A small image captioner, trained from scratch: 5200 steps.
Rows from block 5 of the text decoder, named by matrix and row number. Rows with one number belong to one neuron. Each number is 500 + 50 x the weight over its row's rms, rounded and kept within 0 to 999. All counts start at 0. Numbers have three digits each.
# gate: MLP gate (decoder.blocks.5.mlp.gate.weight, 672x256), inputs 128-191
# fc1: MLP up (decoder.blocks.5.mlp.fc1.weight, 672x256), inputs 128-191
# fc2: MLP down (decoder.blocks.5.mlp.fc2.weight, 256x672, transposed), outputs 128-191
gate.25:489566462469526551495546417520437514495607445433538514500446516527503476489501468502505457441504540446390464473467582397512512537450520519381465548451488472446544482517471511545459493481485619
fc1.25:533456459538662473565483497479531423534557541516503450488557488554500570450405631496487364471432521515533608444460471591451425525543488601551536467475416447465577508494453481419478541475490469
fc2.25:408405422569472503516454403531482495446528509504485403441461460477492499543486502497510523503582458561559556601409523538487451489533487556459483567505408581543536551562507450542614536502475544
gate.26:482565520519386528532453494378501460532504587628509519513483555399521488545482522522488528494565468508515519475457456599542535548567423429482449506475454400520356532447505449552581556558540468
fc1.26:519491418499461548522545471571428470471540620422505436448474526496461495532547522468461440598506446503558489601551461564516559547551515478460465475484528428479402571451464600504463454459504470
fc2.26:537583509534492538470497479554429591350558528436537495447577497518532554513527417449465513502572562509441446531566499432495500527483493493464632445491461510457479549614425538471502549505537435
gate.27:527454552519445573465440466494446604507350563542458412567496467561595512496458546523505455462498533403475519440525503484524495530592486509518517490589471477508411471535519536595496472472470533
fc1.27:466499573522457562453458506465508581544517559572531381532504386561489441530426462538504433443513494488538472522467501446503431519501420524459475491492518405603475495544584552569425540493522384
fc2.27:435428403508547557471471550496517428516473533497475506501461541449563522398414606518523520380519516594499570481498493476632466564584512500615486554487571572474512458559508445541483474491531477
gate.28:523422404508513477532370507534492443489561450494461535509517481554573493503552527504471458486481532559475528444325488513518527464471541496475392460464589588496497493454560508517412597538516531
fc1.28:481493421500542486551532509468519507574467536499438542590450592543611521538503475378490506372601475567421474557526545484456470453433457455490550537425494460449510452477531538525554367562476514
fc2.28:548522457514463528494497497538492535562577567474467505494539417462520513431503628470591612539501483526588485427512523499505540529487477500430524535513535569567478476519539544437497426526421493
gate.29:491534417451527562468485510491467523447556483506552549451563511508462551483600466426618480489388433442578523500483546571518572571508533492468511533529532558446501447537578536446446534557559610
fc1.29:555485468453514493607659491520472573470612565455566538431567517530479471465448589381436535459509531527498496548516499507452505488507500449527512553475404501514449525526630526510538523467457504
fc2.29:502520416478513411352504558516536480653478540510528549554408519508527573508534442413496430508497543527429512435561582466531518536564502528434582548523503491501365454555493523631560543449512505
gate.30:525492548525542489568507488434408560469440562534517513425447577558544477460441461461492497483496404561440443404494587454435562525480546501509500545524418492471413487509546499508510472511494452
fc1.30:580432538517578489428473476524497579464555582431579476447422571467467589490478541522471499410461447476516443532577535568437566481388508506520614516506536450546520490563509477508620455527581497
fc2.30:491449424497539511448532557456470427452476523440629461519520565487521467510484510472468478498523471488475437478505486480536507495521513569585505581383509521445443457527456458535435475507392503
gate.31:504480456534474489436488460415545490563461525444523554526464473472497425555510536452545542517454508469472612571519482586518455511418474468515472544527495487506511554483461480519552464516491481
fc1.31:501495474476489656597428493525486531527532453522506528437526540512441565556564520512556456513395487477511493515579452485478554500522536515454501490553547497513456412522523547474552488597570634
fc2.31:463460518445479567537576517577600439589523467489557452572522548437585453548479477459534467560457501486502535478514506570486488478535470493467598487610562595581452476473499466395546457476470579
gate.32:514386469423450487486456549528543463588486381624515429521496507513442569522509581579452434424519539493484558518553547454538563525547445519543513524527549544508511422491464456497397483548428477
fc1.32:515518530481447604487513562621582562517494477513496402426428449547487487466569489525502528499468518465524541376521519510558509500510440496587534420571514551417445549427438405528453546460417578
fc2.32:469553413444621516502496410542507450559451439457530515507527481538499492433506461490446479439592433427497483556460478525494572503524481529492532555485533485429478545508606473494541410518519518
gate.33:461439548409400484582533548562477513499480485445486453514471489508480562449502640463561434488467516561556515504611536467482547479549590506520525542510479543539412563467454607486494502478460445
fc1.33:502477473420463569468440526541506467485526479523477528463480500541556494542502504552440515456495496495488481421482463484496497433494478511500588413429528554462463531545519507477450505534462451
fc2.33:508494455539496495456490556480565494487498533513465452551498450556511540483529477458517482516586578386463386496397436626515437520558464574531437468480588503456522430461589467532437529474541459
gate.34:543464472463520479494481517501487542511525475520549452525485626532575357544517404449506522430594513534544486502408584544491526495481536422417570577472543438512512579473505395594409429641559480
fc1.34:418498508544476453485485523408505514520449389532493447515499445485435450510473464568607522452528483510407464482547458542439616516471487579441489527512513427435521562626402475468474484439511604
fc2.34:470517432450546522510518462487542525495563512514599463543529568534544572548439510523514494507519517511447491423515529515551363443487516436556484540570437501504523542465474548421469596542516480
gate.35:556438565586486540551469469546506494439575566484540459544478430533568482523563423493383524487522545497559472444619482503515555543478534586455599503524549533501505533529489509511491495424558525
fc1.35:500466578490508522450458487449492432513454608421501419512476502589494438549393478489511562454546453478411483545487478523569382475555505449454456467470506474540499453473568474460519429448494449
fc2.35:524512408492457467463449479504625537520405497553475477529514541552491508543579497542510554457579544513533440532457478450455578551504463471397431526431430527519527543499424519366534595576527542
gate.36:369545562571508544574496435459489541512409511608609489587531445516454447449572465552524490493449437425443478473537470499417468512563484547554551554464483431555469463528489487528547445456554498
fc1.36:472440556442561430443571517514503559528500510563482436604545493437506416416445466521537477549426441504535454486563596536476409493539463508624569573555395443558451535508525490487462429440465469
fc2.36:544502396440518486531564514487554537517440441503463456551485436520499525571496453519431518447532505491456584593551548499540473500541458522571434591475534531490446508528480522505488563483426497
gate.37:498463495535507557504619417390506577447419574506421450523473498617402455470558376495509451522408462543521464492521561456491490549517537451542507483581545419517472471469532466620518538524527619
fc1.37:544423523423545470489536575569498490501462397517511451505477456461484516528501531553474462468449473557530529441408501482493546466537501516453436534561478527489543527522468455533441551542544536
fc2.37:496466451447474406429461482478513479527481439483537492540533527538587513427463504480602504425533454584387424501543492476476475490437442602518526553442601548534487497360549528576471473469418493
gate.38:448465557471536562522475713451558441453487553508493443480410598532473549553468466532592509634449501470498515447502490488581497487568420455507491454456539479546493477518555606514449479408524500
fc1.38:603482467533531454373550479493523574547523471508533499431455419460484518475475522463521571519560525501485518496476551509525471521475458479512514536509416541446535413559518492445452483532540465
fc2.38:490522531509478530493585504436576486466455518489483602503480448505528502491425556510407547496543470517528550521489572545521489495496473541447562528496505393517527469565485559542392527457550543
gate.39:460530489499553485501490469500384534442457466547519459493492411464583501468514522514459419429498489471477480511485460432501582484441570603524417440547572448570518483452539525481563542506534556
fc1.39:532497504460520413539425474508518577499398465530589540427459401496496585467527461494415468485513556564486563505491476510536494470481459426565623564395480522501467543541484444460498531478439467
fc2.39:519515410544542573445458576538485568434602527453544510562448491589492470471547475465549551577434490543505528510431548462516578395456548439458576488503483463471546584486455488479502439500503488
gate.40:523479511464439496543448493363460462600496525533543457473590498467525370553613440535529421438489458536466521629477495516492493463536508585512555471559485395511543398496484405508488445587486513
fc1.40:492573465420495477555431473520610543434609463487488474490413555458467487451499490450461567527524524553455569518555513612525394506426485437534458542503530525495389527552460533510520523490490506
fc2.40:475495477575491522467498532458487494569508492427519483480512489449499516508569449525464471599465508499531428474509517557557563502457561478440451523533524500483464542560487498420478507473515393
gate.41:493464439545523432424496556514485406465471526441445549541429506456507409469541464503511547452478440475482507500587506529582577520556541473506618495488493505473510599550547450446518466484592432
fc1.41:523530475515533533446494426467486473462495460446394470527561507427547470485473412577539514536577457592441508488479416572577513499525441468430547518472421477444488505561491461474456501480490443
fc2.41:439505554552406540546550556489493475476495649474551523507501522525520462473579518425497512504471457510435466531506536483380488451552477507459421473401595438462463507476528453522491507527464502
gate.42:581431532589442529581429435446515501485418486536330536532536439462517479464507521440377467565505527569503510538552370447580562497476483543467447528450524540417509557585535390492490451438512536
fc1.42:454550536503458450538476507508471462509485499583518471487507445508559494453482537439534489502476493522563519454506607494521483499521520425478522541508584564511464574523464524435543570524492531
fc2.42:481590484464555439533384535468468443448520496608459451482503443437458498506513498502519518521503407494511539588503450570446521405511508441463527523430494493500483548540512522430513527544568464
gate.43:500522593496425532576563514569434413541487491487506504489541425455482585450562436564472485459524514508504511456487533488521531528538464449502479470475493532477574541491492542364526552456523530
fc1.43:508458429504537408374548359546484481490587474480454545461433511499531530414521486534572516597528500565477466527403479478492434526501485439524467537532542578577531515531606497494508430528538472
fc2.43:450533465485488474490574499542623490585538462483553511513419508450501451591547554464415333531513586548362482407498474482518555500456502512437425478475509485525542467454429488509513452502523495
gate.44:438428473556434519495556482514453502508401422500459459502502487558440557527456589461514520531503447576484494496555443435537456455506536553453370490553560456594530498461544549532507554419538471
fc1.44:579514519488495465551368507554477422567534449503515481545369557449499477531517531537566530498498465352472530487430546540460525526495415481450524492475626590467464489482567513495537510455501519
fc2.44:497547402535462455583515450529555465519535441544454475476539497450471537482561423402496398558417518615474422491589595456512495509480558514547501490493519397496470526507463411571409497487498568
gate.45:532544451473476454527509453630512466488472527487486610535427467503467511468492561575524471607518474557583456520545514534477556474493532568540434494553521524429585498514493436462449486423500518
fc1.45:584450520430540387525497584498518531459531442552463467439467478480504520545583538492495539553564425541466474411397557517449518530488493528413450457460522505524650469552534480633476433459573583
fc2.45:562479472566573407517469454466528602486527488473498463606504508437566500471445516502583439510533424511506534391506540428549498516550533499480379500466517486474474515507547478569549472465405539
gate.46:428482556513490477517571469464506498466471564530501459517565458438502537486448571466458478401474455536476493562545569490452482529526474490552541536528541506516548555505594501458524441530517612
fc1.46:492466503549541485507523461503493534449566419447561509475561490489568401489526548568543445432477549518503361470529521527489484463539491526534585440493488436491482501493461437516468498510497525
fc2.46:489533493579515459460524505617547509462467529524466418403530494415475452477440397452592459597647515463476504406477527537519450521486495453545541445490486447473530553490438491502493524464491536
gate.47:314583544488513458537489494438421452564417605486435497543535519500545487542459517566574487452483511486479464493461503534465550469493494472500555530483548548514446569491494578508559449497550557
fc1.47:447499522658465519540490518409459548542545582541484528485527486503497521386583493472530477482522495488478468517467485543535531484457481447481512352556581449494462524527508474513449452503352484
fc2.47:581539513405536513582488427474494538484545433471431491451517465553536510594558542437509511439614568455595458478407397566508587495435527556518574497511420476453436484461474502516584473449468482
gate.48:518470556492536485429537480474491483595424489564445386530499438578533478505546551517527390518456494482505469530488452460446554556577578507441479453472555453467499510484533465526524513540607594
fc1.48:468579524501451506457472481480439560550470543519492476545489476526463475499479539457466509509522484479511533586522557602520528564409502494512444459554587586479445521470528511468476395501534554
fc2.48:418564503436477462534513551456404506486576541453547410494469470420460541686479580564557525528506499459531573520465424587530471482386500524440493524484519544546419513524513530508430485535458526
gate.49:442566484512498461516535473576455521454519537529402528563483468440434584485562549534520465503497445524490452408509536507568562563472480559557526477542464569382521572509564524507532464472510578
fc1.49:458513467496551556469536612456532502452443462450543520607537546611421469467562561464517492461532462522435518471499545433517474519476518448519478550463521449414545456529400574425486485511533561
fc2.49:577484427514556469494459439396507566429496584556516536435460533472570508347536524469474527481563589480459531506500535479603525504511462557557540406511529587496492583508434519478504556444574493
gate.50:466560591504572471454513419464596523452516488541389527456501511524528400425446542566460629513532436494455446493548451406456512511517579532500495517425598465613446560529529470518448445457490553
fc1.50:553599458495466469549579475518446492522523472436498488511541552483462533453509471477574502520637424548412517450505423461408506495435393551483400463533500465514515460612491587415453541572489562
fc2.50:537575506470442493557458488497602459580402558495507513527498486490461469551422406600513537459555535523490574568509441527554529502456567547460395542452481507579517443540576466484554443582383543
gate.51:501540547701457486481553436493540466530431590533482489523535452439448523578493540543459519546503435575429451493433530512498597504540457433581525488448432490559501547557459451504387428446525532
fc1.51:449498401560381575591575509482401576528513474641456515444481448398469560502462517485470531512513420493484589476420490531501524461503436452557430571574556502389531436464474452611475501541532478
fc2.51:496496521519447522542634412522415480468562487575441462441518493529518467484491548495571613423453531579484386486472452437444512459472461514447508459430474504512428426515505480551494495448422480
gate.52:487498444459466627388479524539431528532509491480523528446433503411494379530486531468480466513480480506490480437553489613563546565497475513496458504436620465439451471466439559438469447477525552
fc1.52:545512485496506554524603523514463442464486509470541582514484457443453531564607503440479569460608421430487456436550544616528497498367463452523443613498474565412613487524554556490544596564430569
fc2.52:453438516429441506483416384516451476531502526561507479436517490580528454519524516492477511471570488587510579564495504408449594467550591459527555505477501590500497563515456530538558532595491527
gate.53:547487568597527508517476466538509496494468458509472443485504427554515481423532571524500471513495487547587531487535565516484506486480516513513569485526556440512492447456582467482530536435483604
fc1.53:487515484483499440454560430495466371546516490474583492534439564522411496500578417579455451531503561528576427504444471523402515537500457519547517426497431564532435467477490518541425545487490563
fc2.53:500408417585414561498538481574491558536509460474531383393514561565415428474469510500474425505449497460503491524469535473502505636524499507523489517411438511419453436496605461437510496451433495
gate.54:541387551529475412497394518474550495458526519572459477571505477514512504444522542463511453459500537552526461571447553537567473533574484470679503466470502517432433542492569508502533495480423483
fc1.54:459572613515505483498564453436591525545463480467446430537623469492553499502576446487444388434602552484492537528494450457484481482498412558495476526485582480499480494519462531491400555467486539
fc2.54:529623428501555521389521543468482540496519547466505488511536509553440477424485433463564565427483564628449498514454531530468431591522395473579514498499483455553526505532641406449558471465505529
gate.55:425491417467539591502491524572582473486469445561512436459491504435528506561493480393450512434504426549497498544484487415413546545521395467591450541423512514544413513535565534558514549590518518
fc1.55:527518469431501531474455476447492479525555462471479515517512484555473503609508600523495476450583558486391561607590568465538466464476483484503458564486466525467474545511477569515447451529545558
fc2.55:489517493455536585473391458605498454525524455471529482395511409578448505534534505459441487506524486496495424516508505584425488531572519485420445440521435564457450474531450474522488437520525516